config.yaml
dataset: "single toy objects rendered from many sides on busy backdrops"
image_size: 48
horizontal_flip: true
translate: 0.12
encoder_patch_size: [2, 2]
loss: "l1"
latent_channels: 5
decoder_norm: "batchnorm"
beta1: 0.95
max_precond_dim: 1024
one_sided: false
warmup_steps: 260
adamw_weight_decay_other_params: 0
Rows from block 2 of the decoder of a small image FSQ autoencoder, named by matrix and row number. Rows with one number belong to one channel. Each number is 128 + 24 x the weight over its row's rms, rounded and kept within 0 to 255. All counts start at 0. After the name is the row's rms in percent of the matrix's.
After each channel's rows are labels from the 100 images, of 14848, where the channel reaches its highest value: "lies over" is the class under the peak. Only what is clearly more common there than usual is listed. The data: single toy objects rendered from many sides on busy backdrops.
# convs0: first 3x3 conv (decoder.decb.0.0.convs.0.weight, 128x128x3x3, each kernel summed), inputs 64-127
# convs1: second 3x3 conv (decoder.decb.0.0.convs.1.weight, 128x128x3x3, transposed, each kernel summed), outputs 64-127

convs0.78 133 [163 112 136 115 135 140 123 121 125 108 120 133 128 108 134 147 117 128 141 111 120 140 123 119 134 125 133 147 136 141 127 139 114 121 139 115 125 144 145 128 130  53 138 148  96 139 133 160 145 126 135 136 120 122 123 126 131 107 139 143 119 126 135 140]
convs1.78 106 [118 147 107 134 112 145 119 111  91 128 122 135  81 145 119 189 147 125  95 124 133 111 134 101 115  90 134 134 122 103 127 161 145 154 149 114 128  94 140 113  80 130 128 123 105 125 100 135 122 130  89 151 129 125 122 115 168 181  84 116 137 110 119 118]
lies over: part in the main colour

convs0.45 092 [137  62 114  97 117 144 133 153 109 150 147 120 131 126 126  84 122 120 108 104 127 170 139 142 102 126 141 126 152 129 104 116 127 106 114  99 141 131 191 140 135  87 132 153 143 142 141 149  96 164 184 111 134 147 101 130 129 130 127 140 139 107 133 133]
convs1.45 087 [115 139 123 110  85 129 161 119 109 144 133  99 138 122 122 133 117 123 128 128 180  79 137 100 126 136 132 119 111  95 148 164 119 164 121 165 136 123 115 114 130 140 107  97 112 111  83 117 141  85 119 128 114  83 111 100 142  98 117  99  77 130 123 123]
lies over: part in the main colour

convs0.69 096 [109  92 106 109 110 128 107 148 128 135 147 127 134 134 151 123 129 166 104 129 140 153  87 119 101 112 119 141 106 108 111 139 136 150 122 139 122 159  96 121 127 123 146 102 139 140 157 132 132 138 111 119 131 100 126 133 115 113 116  62 140 131 127 206]
convs1.69 110 [137 183 142 137 121 125 114 131 144 135 115 154  86 119 133  86 136 154 123 147 123 125 135 169 131 144 124 150 122 114 172 102 128 112 155 136 140 129 159 123 126 123 107 128 168 121 132 117 123 103 172 147 135 140 174 142 107  69 146 152 126 149 131 120]
lies over: part in the main colour

convs0.74 104 [157 149 145 160 114 114 108 137 124 103 131 122 104 108 123 123 129 128 140 119 117 105 164 115 141 118 123 168 144 175 132 230 131 131 144 124 137 149 164 145 124 142 120 121 106 115 128 108 124 122 121 153 102 113 125 109 236 121 162 149  88 137 141 117]
convs1.74 110 [147 141 107 108 162 141 134 123 133 141 139 112 139 130 135 157  82 130  82 148 129 137 118 166  91 124 140 117 124 103 115  66 106 130 108 100 149 144  29 124 113 135 151 107 105 163 122 135 127 140 106 153 126 149 130 142 125 121 174 123 181 136 110 125]
lies over: part in the main colour

convs0.4 097 [127 143 170 163 113 137  92 148 125 118 123 123 104  89 126 159  71  96 106 135  90 136 144 160 134 143 160 132 100 159 171 119 137 145 109 138 133 125 118 148 128 127 116 116 140 152 136 118 112 132 142 137  79 105 114  89 165 135 117 109 115  78 124 143]
convs1.4 116 [114 126 132  96 145 126 150 148 121 114 124 156 123 157 120 107 144 162 167 123  95 106 139  75 153 124 132 136 177 126 109 119  99  65 139 131  88 166 152 113 127 141 166 136  83  77 145 155 140 109  93 142 164 135 158 166 126 135 164 119 133 146 109 140]
lies over: part in the main colour

convs0.57 075 [179  91 122 135 136 121 111 136 124 188 160 104 152 131 169 129 102 134 144 123 132 120  79 120 122 132 118 121 154 144 109 118 114 112 144 130 160 111  92 125 143 140 122  95  85 135 114 105 130 159 115 107 157 109 115 160 129 145 115 132  85 144 111 144]
convs1.57 083 [123 123  71 126 126 137 136 136 118  77 106 127 125 112 111 105 137 153 147 111 115 158 155 127 136 121 103 118 144 121 156 109 142  98 123 148 110 126 108 143 117 165 138 161 194 142 144 159 118  79 124 139 104 186 149  97 105  96 150  91 121  94 147 134]
lies over: part in the main colour

convs0.29 117 [126 189 134  82 143  91 111 153 139 110 153 125 155 199  92  65 134 125 108  98 122 108 125 141  91  84 155 123 114 138 142 156 117 119 114  67 149 115 116 127 176 138 139  92 149 127 142 175 141 120 123 200 157 168 127 114 123 116 156 180 151 150 132 194]
convs1.29 114 [168 124 116 159 134 126 124 126 169 132 133 146 112 146 113 111 158 182 160 135 150 163 125 114 153 135 123  88 143 116 100 115 143 138 102 117 141 161 171 108 138 100 164 130 113 126  70 126 119 134 126  85 116 102 176 126 128 118  90  70 147 147 130 123]
lies over: dark part

convs0.15 076 [104 157 174 124 103 121 131 135 106 103 106 135 124 126  85  79 159 125 163 122 115 166 130 133 121  97 127 124 153 141  84 149 148 133  87 138 117 136  95 147 102 134 111 135 121 139 112 154 107 138 112 144 184 119 110 108  77  80 162 144 166 102 109 192]
convs1.15 078 [142 121 110 110 109 112 139 104 142 163 128 104 115 120 177 111 106 147 130 116 120 118 121 101 103 101 138 106  70 125 121 117 114  66 115 129 129 130 179 161 166 123 106 136 141 116 130 131 111 143 155 114 116 129 152 109 181 149  97 158  94 151 149 164]
lies over: part in the main colour

convs0.107 111 [ 78 146 124 148 152 125 132 102 128 113 102 128 137 127 134 148 167 122 120 146 105 133 116  78 153 124 127 127 122  42 128 103 130 111 168 125 105 132 152 127 104 129 125 133 145 144 132 146 181 151 150 118 110 140 134 101 146 147 122 132 167 127 107 100]
convs1.107 095 [139 124  80 153  90 102 121 151 132 116 115 125 171 167 110 133 125 142 180 170 132 152 123 127  66 134 110 139 109 139 154 155 108 128 156 153 133 162 117 166 120 135 156 106  90 118 126 142  81 104 112 127 128 134 135 146 100 123 117 100  75 121 124 153]
lies over: part in the main colour

convs0.9 086 [134  96 133 124 137 150 154 126 145 136 135 149 138 102  95 141 107 127 132 138 159 101 138  99 109  98 114 187 162 125 156 117  94 116 108 134 122 140 126 126 134 115 118 137 105 153  95 105 140 121 160 149 149 172 110 131 132 113 118 130 115 142 128 137]
convs1.9 085 [125 146 174  85 110  78 123 132 129 103 139 132 148 158 166  85 137 150 118 135 129 177 120 147 156 149 123  89 107 155  77 118 124 141 118 127 152 162 142 136 122  86 148 114 137 131 151 120  95 157 146  75 136  99 131 143 116  77 149 127 140 122 112 145]
lies over: part in the main colour